config = dict(
    arch='transformer_decoder',
    model='autoregressive pixel model',
    dataset='rendered landscapes of hills, water and sky',
    train_examples=36250,
    image_size=20,
    horizontal_flip=True,
    levels_per_channel=6,
    vocab_size=217,
    width=320,
    layers=6,
    norm='rmsnorm',
    norm_position='pre',
    activation='silu',
    mlp_ratio=3,
    head_dim=48,
    fused_qkv=False,
    bias='all',
    qk_norm=False,
    parallel_block=False,
    inner_norm=False,
    drop_path=0.1,
    kv_group_size=2,
    positions='learned',
    tie_embeddings=True,
    init='torch_default',
    residual_init='scaled_by_depth',
    optimizer='adamw',
    lr=0.0012,
    beta1=0.9,
    beta2=0.95,
    eps=1e-08,
    cautious_weight_decay=True,
    steps=18200,
    batch_size=64,
    epochs=32.1,
    lr_schedule='cosine',
    final_lr_fraction=0.1,
    warmup_steps=540,
    weight_decay=0.2,
)
Rows from block 2, named by matrix and row number. Each number is 50 + 10 x the weight over its row's rms, rounded and kept within 0 to 99. All counts start at 0.
# proj: attention output (model.blocks.2.attn.proj.weight, 320x288), inputs 0-143
proj.218:51 57 47 46 50 48 56 49 48 55 44 40 38 38 51 60 56 50 55 44 59 34 60 50 50 47 64 49 39 25 57 39 45 35 60 48 43 40 52 62 38 51 48 44 55 48 44 58 34 54 48 54 45 45 51 40 55 49 62 73 47 55 40 28 53 32 31 61 34 44 45 39 37 49 41 29 57 77 43 73 50 39 39 58 60 53 54 57 52 47 54 29 68 46 63 38 40 60 57 37 58 60 58 55 56 55 66 37 40 54 54 64 49 50 40 49 45 53 35 56 45 55 34 40 47 47 64 52 48 33 40 59 48 60 43 49 28 53 68 29 47 62 47 36
proj.219:49 64 58 51 53 46 61 39 39 42 60 44 52 49 60 55 50 43 57 56 55 43 47 37 58 44 36 50 42 37 43 39 58 23 45 51 44 57 64 61 47 47 66 33 50 73 48 43 56 46 33 51 32 55 63 70 64 39 45 54 44 55 52 57 58 33 49 56 65 54 43 43 38 54 58 52 60 54 46 63 61 58 48 51 46 35 37 59 47 59 55 65 60 50 63 57 55 58 31 63 37 38 55 42 67 65 45 59 48 57 48 54 43 61 62 60 75 43 69 58 51 53 34 51 63 47 41 48 69 39 23 50 59 49 40 41 20 37 50 36 68 43 45 49
proj.220:43 54 52 58 35 37 59 38 43 49 45 41 43 58 55 53 54 56 47 65 58 64 39 53 43 46 53 38 41 30 45 43 61 42 44 58 54 65 60 36 42 64 59 47 48 66 52 36 52 45 40 52 56 48 50 43 38 43 61 49 60 52 54 51 44 52 50 47 44 56 44 47 52 53 51 64 57 55 44 52 55 64 57 46 43 48 42 58 45 55 50 57 46 47 43 57 30 69 60 35 63 63 38 43 57 41 44 50 70 43 37 46 56 48 67 58 47 73 52 39 48 34 61 32 45 54 40 45 43 46 60 37 57 55 58 57 56 58 45 51 46 40 38 55
proj.221:47 57 69 27 50 62 47 50 41 54 66 43 59 56 48 59 62 51 54 48 54 52 43 44 41 47 64 66 46 61 50 50 61 46 58 49 36 49 43 34 67 48 40 55 56 55 60 51 63 49 47 49 71 58 46 62 66 48 49 45 49 58 43 52 51 58 44 53 68 65 42 48 57 46 63 47 48 37 52 50 63 56 56 47 54 47 50 70 41 48 51 55 51 50 51 52 50 56 46 41 39 56 57 51 52 51 54 48 52 44 47 53 29 46 55 45 52 44 50 52 28 56 49 54 40 54 44 63 57 47 40 50 55 54 46 56 31 58 46 37 41 64 40 47
proj.222:59 47 46 48 59 47 50 37 53 50 45 49 50 42 42 32 47 39 74 39 63 56 50 53 45 60 72 82 61 46 47 54 58 55 62 61 52 30 47 59 41 57 50 59 56 49 51 64 58 37 46 61 47 51 56 48 44 56 37 48 46 61 51 65 48 56 43 51 66 54 40 40 49 54 53 61 43 55 46 53 56 43 47 61 47 55 50 56 47 47 56 52 39 64 53 58 53 55 26 72 58 46 39 56 52 58 47 66 53 49 43 50 52 64 56 40 56 40 33 58 65 68 56 49 32 50 48 59 67 48 46 66 62 37 49 43 42 55 51 48 46 39 56 51
proj.223:43 42 47 43 54 52 59 62 47 42 47 45 54 32 60 59 55 57 62 38 63 51 40 55 64 59 45 47 48 45 48 56 37 68 66 37 38 39 39 52 81 45 46 67 50 52 55 66 37 54 54 45 54 44 47 44 51 50 59 62 33 33 44 34 50 40 52 38 60 45 56 64 52 52 59 54 44 44 56 52 49 33 45 51 54 52 46 50 33 56 50 39 51 54 49 46 47 46 54 51 35 45 45 64 48 57 40 58 59 40 57 63 51 39 50 43 58 50 45 54 44 66 50 73 54 53 54 47 48 46 52 64 55 53 47 50 57 42 65 43 57 60 40 41
proj.224:51 49 44 47 52 37 58 74 58 46 43 49 41 35 59 55 61 33 67 52 59 34 62 61 70 47 32 50 42 39 60 36 35 43 51 39 43 26 26 59 48 57 45 58 57 37 64 61 35 49 42 57 44 38 49 45 64 55 60 66 45 54 31 46 49 40 38 51 39 49 47 52 35 45 43 44 43 73 52 64 38 42 30 58 60 41 49 62 40 40 54 36 52 57 61 44 45 51 51 54 39 44 56 57 60 56 44 32 57 51 37 51 52 51 62 54 46 61 58 47 42 56 55 48 49 58 43 46 67 35 52 60 50 60 44 50 53 50 36 46 50 63 24 34
proj.225:62 47 55 39 52 56 81 60 61 48 38 51 60 61 44 62 55 68 53 53 60 51 37 22 61 47 27 53 29 52 71 40 69 44 40 63 43 65 49 54 64 31 68 47 50 72 67 45 54 50 44 40 58 39 44 53 61 56 62 48 45 46 44 45 34 47 57 42 43 50 63 73 46 56 60 70 57 61 53 50 36 62 69 48 48 44 53 55 53 48 46 53 42 45 44 56 46 55 31 35 51 48 73 22 58 54 52 51 48 60 59 60 45 60 50 60 52 34 45 61 52 32 34 41 50 39 48 57 45 31 38 48 54 45 54 63 33 49 53 24 50 36 46 58
proj.226:48 48 42 42 37 39 50 55 44 59 60 54 47 54 48 54 34 49 48 53 47 62 41 58 39 38 58 62 46 59 55 56 72 55 44 57 50 47 56 53 37 49 59 46 39 56 59 50 42 54 61 40 68 58 56 43 69 53 43 56 44 41 47 46 52 49 41 35 40 41 50 47 42 54 54 41 51 62 51 64 58 43 46 53 50 57 54 73 40 52 34 50 56 41 41 40 49 50 50 52 61 46 65 67 36 72 64 49 36 40 54 61 45 39 41 52 50 52 31 59 47 68 61 29 43 50 62 47 46 46 54 35 58 67 53 55 53 50 61 45 45 54 56 37
proj.227:70 47 51 64 28 64 56 58 60 40 54 45 60 52 62 56 45 39 61 62 39 55 56 44 36 37 44 41 58 48 40 49 50 63 43 36 53 40 62 33 53 60 44 55 46 65 38 50 46 52 49 59 35 58 42 73 47 53 54 71 39 54 48 50 38 47 46 43 43 45 49 48 42 46 47 32 51 66 52 61 49 52 30 42 53 54 51 56 53 31 52 44 53 51 59 46 48 52 66 59 31 61 60 66 56 45 61 37 48 47 40 39 59 42 63 48 49 66 51 43 46 55 67 51 42 70 54 42 65 49 53 63 46 56 49 41 54 43 63 55 56 69 42 15
proj.228:40 49 43 45 57 40 37 39 38 48 68 60 39 52 36 48 42 57 47 54 52 63 50 65 68 37 50 46 33 35 57 52 47 31 39 48 54 66 57 49 46 63 63 48 50 51 42 32 71 40 58 48 51 54 62 59 76 62 27 51 40 41 52 54 41 53 57 38 51 45 60 42 46 54 58 58 60 38 52 50 67 51 55 54 48 59 51 57 44 65 41 60 61 51 50 49 75 49 51 48 49 35 64 60 51 64 48 51 34 52 56 37 56 59 52 58 58 51 53 62 55 40 54 51 46 45 50 47 53 39 45 51 55 39 65 55 45 49 57 55 59 58 54 41
proj.229:52 42 65 22 53 44 67 43 57 47 36 45 37 54 56 47 48 55 36 61 43 33 54 55 53 43 48 50 33 47 67 48 45 29 45 50 64 68 35 70 33 56 54 32 47 40 55 35 55 58 54 53 62 47 45 58 46 57 48 56 64 52 40 45 51 59 58 44 39 46 60 59 33 39 58 54 48 51 69 39 43 71 40 46 48 51 70 47 39 25 29 56 39 45 39 44 57 46 37 54 42 58 49 44 69 53 62 43 49 73 75 58 64 52 52 48 66 50 47 53 79 39 34 45 58 42 59 55 37 51 33 50 45 38 46 70 45 38 53 56 55 57 54 50
proj.230:52 56 61 40 61 62 67 50 52 52 39 45 49 34 54 38 54 43 48 50 56 35 55 44 42 68 48 48 59 48 48 35 47 43 62 45 40 53 62 60 44 37 47 46 47 48 44 43 41 50 45 68 65 59 48 53 50 68 42 65 44 44 48 39 58 60 64 28 62 55 46 46 50 53 67 66 52 49 64 67 56 58 47 56 49 62 46 63 62 39 48 71 50 49 40 56 53 53 49 53 56 49 50 55 52 68 61 45 46 66 56 53 51 47 58 55 53 64 35 50 54 44 52 29 53 48 42 57 62 55 52 38 55 52 60 48 40 50 54 64 45 74 51 44
proj.231:51 41 41 49 44 62 68 74 76 58 27 60 36 43 35 62 62 65 45 51 52 46 38 59 55 54 43 50 30 50 58 54 39 51 42 65 52 55 44 51 55 37 63 52 47 59 71 51 62 45 57 75 44 45 34 29 44 57 45 45 38 72 51 42 55 50 69 39 70 53 52 36 44 58 63 68 53 47 31 50 48 55 54 50 41 52 57 45 46 53 50 60 63 58 49 63 60 24 71 52 30 28 60 45 63 47 40 37 39 57 57 48 69 58 50 44 42 50 56 63 57 37 60 53 31 42 55 55 42 58 48 71 35 44 50 52 63 64 60 50 48 41 56 52
proj.232:34 50 41 35 42 42 44 42 45 52 63 58 50 53 40 60 54 59 48 38 58 73 51 49 56 33 51 52 43 49 47 52 55 46 58 49 48 40 61 52 48 52 57 52 46 64 38 42 44 35 48 50 52 53 46 59 51 46 46 61 64 53 44 56 59 63 45 36 54 53 57 38 63 54 51 48 51 63 56 46 55 63 52 41 23 48 36 44 45 51 35 77 53 36 59 48 59 58 68 39 34 43 38 52 44 46 46 63 46 41 55 37 53 29 54 55 55 60 50 46 30 44 48 61 70 60 53 54 47 53 46 47 39 60 55 43 50 44 62 55 61 57 47 50
proj.233:19 51 52 47 75 55 58 60 62 42 55 70 58 29 37 38 71 49 52 37 40 54 40 48 48 66 48 66 46 65 75 40 55 55 49 63 36 50 43 64 62 43 37 62 42 51 63 52 52 48 56 48 68 38 47 47 45 48 54 43 54 58 55 55 60 42 61 61 63 41 59 49 44 43 69 47 51 43 47 35 57 43 59 46 51 38 42 35 39 70 25 74 65 42 32 48 51 41 56 68 42 43 38 27 51 46 27 51 56 48 58 59 55 46 47 46 80 33 73 54 66 56 45 58 41 39 60 50 43 68 58 53 48 53 45 60 56 39 33 52 58 30 64 55
proj.234:45 47 46 62 70 36 47 73 65 59 35 62 40 46 48 65 50 54 63 52 56 57 36 62 65 49 35 48 47 54 51 56 38 45 38 56 65 44 55 47 75 45 36 59 46 63 54 78 49 33 59 36 43 43 72 44 59 56 43 55 62 46 43 57 63 58 50 43 52 53 52 47 56 42 55 45 43 38 52 47 66 62 43 70 56 54 56 33 48 57 52 55 56 63 47 38 33 60 24 49 70 59 55 50 41 64 64 48 45 58 42 46 48 50 36 50 59 42 58 54 54 47 48 35 56 38 64 51 46 42 58 41 56 56 52 69 38 38 41 42 39 39 55 55
proj.235:50 60 42 47 44 62 45 33 57 60 53 27 48 56 41 63 54 56 29 52 50 60 44 42 48 51 62 58 43 73 48 73 56 44 56 68 62 50 56 56 53 38 70 32 44 50 48 62 52 53 49 45 46 36 55 57 61 69 46 59 53 49 50 55 33 42 59 53 46 42 44 57 50 32 46 44 47 39 45 46 52 44 39 58 63 40 67 57 50 41 55 42 54 69 47 51 56 58 71 49 59 62 63 64 60 40 74 35 36 47 63 35 50 47 38 34 55 51 55 63 44 37 46 44 54 59 62 53 37 52 40 54 43 57 44 44 47 54 68 33 66 68 68 31
proj.236:50 54 52 51 45 30 38 50 23 41 59 46 59 66 67 43 49 45 57 82 57 56 45 62 71 50 45 53 54 38 40 47 49 47 56 48 50 56 67 48 70 55 75 43 57 53 48 50 54 49 37 46 65 61 57 41 54 43 49 45 47 42 51 52 55 42 62 60 58 59 53 50 46 43 66 62 38 31 56 45 53 41 55 58 57 52 62 47 53 63 47 60 36 60 39 48 53 48 47 35 62 45 42 51 45 60 38 48 68 43 46 54 41 60 58 50 39 59 46 44 27 59 43 49 37 41 38 60 54 41 58 52 52 51 51 52 51 69 36 39 37 48 42 66
proj.237:28 59 39 54 38 50 38 46 48 61 45 38 41 47 52 48 58 57 51 50 38 59 59 59 58 57 43 64 59 47 48 48 32 60 78 60 64 51 43 49 53 46 61 50 43 40 44 70 38 45 45 54 57 54 57 38 60 58 51 54 60 48 43 52 39 38 48 45 43 40 49 41 33 42 61 41 49 53 52 46 34 45 52 58 64 44 62 74 38 20 39 53 54 39 40 42 41 60 63 52 46 46 37 68 47 36 38 51 68 29 39 32 48 44 57 42 48 54 60 53 51 51 64 61 50 56 45 39 44 45 68 57 53 57 45 53 72 51 33 48 47 55 52 37
proj.238:65 52 38 49 50 58 43 52 52 47 48 55 35 42 37 48 55 55 61 43 66 59 65 51 45 47 56 49 34 44 59 47 52 52 36 46 41 33 57 38 43 54 33 64 43 52 37 42 48 39 49 52 38 49 57 55 39 36 45 48 63 53 47 60 57 58 33 73 63 59 23 30 49 60 55 41 44 55 54 50 67 53 38 56 39 54 46 38 67 46 71 57 51 59 65 53 39 59 65 47 40 52 41 34 37 40 51 66 25 46 24 32 61 52 42 49 45 54 42 44 44 61 52 50 53 46 68 57 48 47 52 52 48 45 58 50 39 38 66 62 45 30 58 53
proj.239:33 43 33 40 46 42 52 47 46 47 58 66 34 49 45 42 47 41 34 61 38 42 42 53 52 57 47 55 55 54 49 51 46 50 48 60 48 66 37 41 47 58 63 40 47 53 63 45 73 46 58 58 60 50 49 48 57 52 34 50 52 42 43 48 46 58 69 32 58 58 69 58 50 26 55 47 47 23 56 45 53 49 38 64 65 42 59 50 41 46 35 56 50 47 46 46 54 60 53 62 58 56 49 36 53 22 45 52 75 45 60 55 51 58 53 48 43 36 49 42 73 35 42 50 38 49 40 40 57 55 44 42 61 44 48 39 43 63 38 47 35 44 64 54
proj.240:46 58 42 57 47 62 45 58 51 44 58 47 46 39 53 52 56 56 57 48 35 64 57 69 48 49 39 58 49 40 52 44 33 57 56 44 49 59 57 39 48 56 40 52 34 56 43 53 51 50 53 48 54 43 38 45 42 45 71 42 59 53 50 60 35 52 41 55 36 59 34 68 64 34 36 35 37 47 44 45 41 46 43 41 54 46 59 49 55 49 46 32 45 50 39 38 30 46 38 39 59 50 52 64 37 49 44 51 53 53 21 42 49 69 45 44 32 54 44 44 43 69 58 56 42 49 42 59 39 37 75 64 60 57 47 70 57 46 31 61 27 27 25 63
proj.241:55 54 61 47 49 64 37 41 41 54 40 32 54 44 55 35 69 57 39 45 47 44 49 55 52 84 54 65 68 51 38 45 61 71 57 53 42 67 23 34 43 63 62 43 62 33 50 60 57 57 58 54 74 54 53 41 48 51 43 45 58 55 55 59 55 52 64 52 61 63 52 47 56 37 40 38 45 49 40 43 24 45 61 51 60 43 73 68 56 27 28 58 53 43 49 40 51 44 57 51 48 50 63 50 57 45 49 52 47 48 37 30 45 40 49 45 47 49 66 56 55 47 50 58 73 61 53 50 55 57 38 59 44 55 51 54 49 44 63 57 53 48 42 43
proj.242:27 41 45 37 47 46 56 19 48 51 60 49 53 46 34 47 53 53 34 46 49 53 48 47 47 59 60 54 35 46 60 40 44 48 51 60 39 62 52 49 45 42 62 41 40 49 45 33 57 65 61 55 60 44 26 68 53 64 47 52 53 45 55 58 21 63 51 51 32 57 30 75 73 31 35 54 41 53 50 65 53 39 27 50 70 53 63 69 61 30 46 28 38 66 57 59 51 56 39 54 39 46 42 66 44 49 64 67 50 38 44 38 42 44 55 46 57 41 43 57 48 55 50 63 53 39 51 48 60 47 52 50 62 42 50 44 41 48 48 62 51 62 51 37
proj.243:48 59 49 65 50 52 25 42 45 55 59 24 59 49 54 46 50 48 43 56 56 65 35 68 53 60 61 52 45 59 38 61 59 60 39 50 44 34 42 51 48 44 58 43 47 42 56 63 41 43 30 46 51 48 62 51 62 62 45 61 46 48 35 59 54 51 45 43 54 55 58 38 40 44 53 50 44 44 56 46 58 52 48 63 49 45 50 45 40 52 42 60 40 51 60 51 37 40 38 48 32 58 57 49 49 53 55 54 44 46 56 73 48 39 45 34 53 48 46 49 35 60 40 56 44 29 55 52 51 36 56 55 47 53 32 49 41 60 55 50 27 74 36 39
proj.244:48 48 40 44 58 71 59 43 48 43 50 53 38 33 34 42 53 56 47 48 53 53 57 49 41 65 49 59 44 46 66 41 37 55 51 59 38 54 52 42 46 45 57 46 32 42 51 52 65 32 48 72 46 32 39 49 41 59 35 46 55 59 63 56 41 54 57 42 60 49 54 34 47 44 55 48 66 50 31 39 57 53 53 36 40 34 53 51 44 53 34 68 52 53 41 60 58 42 40 54 34 45 57 24 64 46 49 41 49 41 48 54 46 52 60 56 55 31 47 55 64 57 43 43 27 46 47 58 59 59 46 54 58 53 43 44 43 60 53 55 40 41 40 40
proj.245:36 65 61 45 48 46 34 48 56 55 47 22 65 47 58 55 58 40 39 61 30 41 41 64 52 50 36 47 47 47 36 34 31 35 58 47 56 37 43 69 42 39 59 26 55 45 51 52 43 38 41 38 38 57 58 60 53 45 56 64 48 42 40 56 48 42 43 48 37 45 60 45 32 36 58 48 45 57 72 55 64 53 38 57 43 48 47 58 53 58 54 52 52 41 49 43 53 51 51 60 50 58 47 40 36 43 50 49 53 65 47 58 59 46 59 38 56 43 51 39 64 64 40 62 48 50 51 41 75 52 51 52 53 42 41 37 42 36 45 57 43 56 56 43
proj.246:38 51 42 35 59 47 60 56 51 49 62 57 44 48 46 46 51 38 47 68 54 52 50 72 47 48 47 47 32 54 63 55 47 43 49 48 53 40 46 46 45 46 54 40 36 63 48 45 55 47 53 48 39 59 74 71 56 62 29 46 51 39 70 64 58 47 59 57 71 38 47 45 51 56 43 52 55 48 48 36 50 49 57 56 60 55 42 49 54 43 55 55 49 58 68 62 39 55 39 49 56 57 61 45 54 49 35 55 59 52 42 48 48 66 42 45 48 51 54 53 54 33 57 46 37 52 48 57 65 33 59 54 48 50 62 57 51 66 54 51 38 35 31 50
proj.247:39 58 44 57 29 63 49 59 37 38 49 57 55 47 57 56 60 44 49 56 30 41 49 47 52 46 35 35 46 45 42 40 30 54 45 28 48 52 55 46 52 47 52 48 43 60 48 44 56 65 56 49 69 54 49 51 49 55 50 49 50 44 53 44 52 48 61 52 47 50 44 59 42 63 57 53 59 59 53 47 57 54 55 50 49 52 55 46 63 52 41 57 52 43 43 49 48 52 56 70 46 52 45 44 58 39 35 35 71 64 47 63 64 69 63 37 71 60 54 49 63 78 47 45 50 61 55 76 49 51 57 71 46 57 28 54 78 46 41 50 51 45 50 48
proj.248:54 51 56 34 29 47 50 46 52 61 39 42 60 50 43 52 55 60 41 38 38 39 72 55 51 50 55 41 53 54 48 44 51 59 52 46 48 44 44 41 39 58 49 44 53 49 52 50 40 62 49 49 52 26 41 49 31 58 68 35 55 67 68 65 40 41 50 71 48 42 50 62 50 32 39 48 44 46 45 34 32 34 71 31 50 33 50 60 40 42 44 45 45 49 41 57 54 57 48 42 64 60 58 49 47 45 38 43 67 54 48 51 41 51 57 58 54 70 57 46 39 46 45 41 50 57 35 55 65 45 38 34 55 54 59 47 56 64 44 60 67 52 56 53
proj.249:78 38 60 46 47 50 51 62 51 53 49 46 49 57 48 62 56 53 51 53 62 41 52 49 72 50 41 52 42 55 48 50 64 47 29 42 31 54 34 36 56 73 62 53 61 55 58 48 55 53 43 53 39 47 38 42 58 38 56 62 36 57 38 36 45 39 49 48 53 45 43 57 50 44 63 58 44 44 50 76 48 50 33 44 54 51 41 52 47 68 52 49 68 44 65 49 63 38 44 54 42 40 67 48 54 50 63 38 19 55 53 47 67 56 50 35 53 53 51 55 47 50 45 66 47 45 61 53 56 46 48 66 43 40 46 42 47 40 60 47 56 68 51 31
proj.250:64 63 51 50 60 64 60 42 53 47 48 56 30 37 53 44 31 59 61 32 41 53 64 47 43 38 50 47 55 36 49 52 38 46 53 38 55 65 84 71 48 30 39 48 37 55 38 34 46 26 34 59 42 49 42 70 39 49 51 61 51 58 52 57 46 61 46 48 62 58 45 38 64 40 57 56 46 50 65 57 61 51 54 48 43 48 37 62 48 40 56 59 50 54 55 63 48 47 43 59 61 47 64 47 41 57 67 36 48 60 46 66 52 46 44 37 58 45 44 51 55 58 39 42 44 34 64 38 58 43 60 46 58 58 42 47 42 45 55 56 37 47 56 40
proj.251:58 58 52 44 31 55 49 57 33 39 58 46 64 59 49 51 56 48 60 66 51 58 76 58 47 27 44 37 43 24 52 40 43 44 49 36 48 48 60 53 44 51 65 42 52 48 45 32 54 53 50 43 54 74 61 57 43 36 61 48 52 40 57 56 46 45 35 57 50 40 36 37 52 54 48 36 56 51 54 58 63 43 49 42 43 55 43 48 58 57 60 42 51 49 44 47 36 52 52 34 42 52 38 41 46 63 44 62 36 36 40 56 51 56 45 60 51 54 35 55 28 61 50 49 41 46 63 68 38 39 59 51 50 60 50 64 44 41 64 38 60 31 38 52
proj.252:48 54 39 51 46 62 51 50 52 69 46 69 43 42 48 58 41 47 54 43 43 40 66 54 46 35 53 65 41 41 66 67 49 49 43 59 50 57 50 69 48 52 57 53 53 41 47 50 57 42 48 64 53 51 30 50 40 61 42 48 49 56 58 47 38 66 56 44 40 43 42 48 57 54 51 78 55 50 41 52 48 58 59 46 47 58 38 61 47 52 59 57 51 46 40 65 57 48 41 48 50 42 52 50 37 54 66 43 44 46 47 57 52 46 60 56 36 43 40 40 62 61 47 52 47 44 41 30 56 49 44 39 65 55 44 39 37 32 40 59 53 52 53 37
proj.253:46 36 47 51 68 53 62 59 66 56 42 62 60 37 39 54 64 60 57 34 55 57 53 47 40 51 64 61 43 53 80 50 52 66 54 66 48 46 50 53 60 41 30 72 35 50 48 54 64 53 34 58 30 62 20 64 42 49 60 37 40 55 58 56 27 48 37 76 43 54 39 67 49 40 54 44 51 62 44 75 46 51 38 25 47 42 58 41 52 45 65 35 32 56 47 62 54 42 72 57 39 32 38 34 50 38 55 41 47 51 54 47 59 33 53 47 53 49 59 50 52 31 49 66 58 39 55 34 40 65 64 51 38 48 59 44 57 44 52 55 56 46 58 38
proj.254:50 53 51 70 55 57 39 64 45 56 39 32 43 55 58 52 59 55 52 54 56 42 32 50 64 66 34 50 43 36 43 36 42 43 61 45 44 49 41 57 55 45 71 41 59 62 51 69 45 39 50 42 46 50 63 39 66 38 54 63 37 38 37 31 59 33 55 41 49 52 68 54 56 53 50 48 51 48 63 50 51 42 43 64 48 55 41 51 62 71 53 43 66 31 56 35 58 56 50 46 48 34 46 41 55 73 52 30 51 72 56 62 50 57 54 61 48 56 37 50 44 46 31 39 46 41 53 46 80 42 55 60 42 51 70 49 26 44 46 39 50 62 49 39
proj.255:63 47 60 37 43 59 57 54 61 49 33 56 49 51 57 56 34 61 37 25 32 24 48 33 63 55 29 47 66 63 43 61 56 47 48 32 40 70 39 51 55 61 48 54 57 51 42 38 57 39 36 45 53 49 47 40 43 46 49 49 51 51 51 50 36 47 48 51 52 38 42 45 65 60 46 66 50 54 50 50 41 48 57 45 43 43 43 56 57 48 60 49 46 47 47 56 38 55 55 26 64 53 51 38 51 38 60 48 45 41 44 36 42 60 51 47 27 49 29 51 38 33 46 45 47 51 44 46 36 50 61 47 54 59 47 43 50 52 51 31 30 43 37 62
proj.256:56 53 38 70 43 45 48 46 56 48 63 48 52 62 46 50 50 42 52 55 59 55 28 54 47 48 59 42 41 66 41 67 46 57 42 45 57 34 56 44 49 44 43 64 51 59 50 61 51 52 46 24 56 58 63 48 38 48 50 52 56 41 39 63 47 66 23 39 41 42 44 26 64 46 49 44 48 51 55 53 82 47 41 62 43 65 36 40 54 54 75 38 55 65 59 40 38 52 58 78 36 49 32 56 52 40 47 63 55 45 51 38 58 45 51 42 53 45 58 45 50 47 48 56 45 51 47 37 61 58 50 59 41 53 35 38 43 62 31 59 50 56 55 50
proj.257:50 41 56 35 50 48 76 58 67 63 39 52 53 36 53 63 43 61 46 40 59 42 31 46 44 45 65 56 49 55 62 64 68 49 55 57 63 46 59 69 48 32 47 55 43 67 46 63 44 44 53 55 39 74 39 53 33 56 67 39 47 51 70 50 41 57 29 53 39 39 45 39 40 62 61 56 64 70 42 65 52 45 71 34 45 64 35 57 52 36 56 40 43 45 43 68 52 49 49 46 74 44 39 63 45 48 39 43 69 55 54 43 47 50 62 44 42 65 58 49 49 43 57 69 52 56 27 35 58 61 58 48 47 42 62 44 65 61 28 63 58 57 51 59
proj.258:56 47 40 41 42 53 56 52 59 34 47 73 44 43 37 35 52 35 68 48 55 42 72 58 47 45 56 57 39 34 68 50 44 53 32 52 48 45 52 50 37 60 46 59 53 43 53 44 42 37 43 45 37 42 56 49 34 44 72 34 70 58 73 79 43 51 41 58 62 44 29 28 60 70 50 61 53 66 39 45 61 58 71 42 17 39 39 58 69 45 60 60 51 58 49 67 39 47 46 44 37 57 51 40 48 49 36 47 42 45 45 51 54 56 43 64 55 36 58 45 55 51 54 33 30 47 66 49 43 58 58 49 49 69 48 67 46 39 39 43 47 28 50 51
proj.259:63 55 50 51 51 55 58 36 65 47 56 63 52 53 36 47 52 54 43 34 49 50 67 38 39 52 64 40 66 73 40 63 61 70 41 53 52 52 59 39 49 54 32 76 56 45 44 40 50 47 49 44 43 43 42 35 30 31 66 46 53 59 48 53 39 57 36 51 49 51 48 42 66 47 47 48 49 53 42 56 44 47 50 39 47 57 54 43 53 54 64 39 43 59 53 47 54 54 61 61 45 38 60 50 55 34 47 46 47 30 31 39 43 68 42 51 48 39 62 53 51 54 54 62 51 60 51 47 62 54 57 56 56 65 36 19 58 47 45 47 56 40 48 29
proj.260:47 31 54 58 42 54 64 48 45 49 69 79 42 63 60 38 44 43 58 55 67 48 51 39 37 48 59 51 54 53 50 62 40 47 51 41 46 56 52 45 54 40 39 57 57 54 34 41 57 45 29 50 22 48 48 71 40 44 50 41 34 48 59 61 46 50 57 81 56 63 53 70 67 32 35 47 49 18 44 46 39 50 48 45 51 52 46 33 46 65 77 40 44 70 60 62 48 36 51 60 39 27 49 45 66 47 54 42 52 61 52 61 52 51 47 55 55 43 75 58 60 30 42 64 63 42 46 44 46 47 48 64 46 46 46 53 41 51 42 50 57 42 52 48
proj.261:49 47 35 37 48 35 53 54 53 58 55 44 42 53 44 66 42 51 49 57 55 68 47 60 49 36 49 58 37 54 63 59 62 50 54 62 54 39 52 51 49 63 56 50 38 53 52 48 50 41 39 48 34 43 53 34 47 37 55 68 31 47 44 18 49 34 57 36 57 43 59 48 35 53 81 64 65 44 52 71 57 53 52 53 48 54 43 53 38 70 54 58 67 38 55 46 73 41 44 66 35 39 52 46 40 55 61 49 36 63 58 63 50 41 45 38 49 34 37 61 70 58 42 55 51 38 62 50 64 47 49 50 47 44 49 34 44 39 57 68 52 68 79 35
proj.262:44 27 39 61 62 44 53 63 65 64 41 58 41 37 50 50 48 44 49 51 51 45 82 60 48 47 52 55 55 46 67 43 42 47 59 59 52 41 33 60 31 57 31 58 40 34 50 66 32 49 50 45 56 62 58 42 59 60 52 58 45 56 29 48 65 54 34 61 45 58 54 50 29 53 49 37 39 59 61 45 34 41 41 72 75 61 69 30 50 29 46 34 38 49 54 36 51 57 49 41 45 42 46 74 51 59 56 48 43 47 49 40 48 61 51 58 51 55 55 59 50 52 57 52 53 61 56 49 41 37 47 61 51 52 54 53 47 28 53 35 69 44 59 37
proj.263:38 62 47 60 49 65 43 57 49 46 59 52 48 42 45 52 48 41 51 55 31 51 44 48 41 39 42 48 49 35 45 46 39 42 48 39 54 49 59 54 47 46 49 44 42 56 43 55 28 44 44 53 42 34 40 70 36 67 42 53 44 45 61 71 47 62 39 56 48 57 42 54 59 45 56 44 46 42 47 49 70 48 49 43 39 54 62 51 45 53 60 62 40 61 40 57 62 56 50 40 49 61 64 31 58 40 38 39 59 46 53 54 43 40 51 58 56 49 68 39 45 47 45 50 56 62 41 47 56 49 25 42 47 48 47 43 44 55 48 31 55 57 52 53
proj.264:61 55 46 46 52 51 48 57 64 52 37 47 52 56 40 34 57 53 46 53 46 47 62 62 57 49 53 45 48 57 61 63 50 55 42 60 62 52 49 51 46 48 51 39 56 34 61 46 53 48 39 45 38 40 43 47 38 49 67 38 62 58 72 65 36 35 39 77 42 34 45 52 42 50 70 61 64 59 35 63 63 53 57 33 38 42 47 53 54 66 59 44 47 51 37 64 50 53 54 46 70 53 45 40 42 45 40 49 56 45 55 60 56 48 44 41 68 48 66 53 41 55 46 58 54 51 64 55 39 54 57 51 47 54 41 51 57 48 50 32 58 42 65 56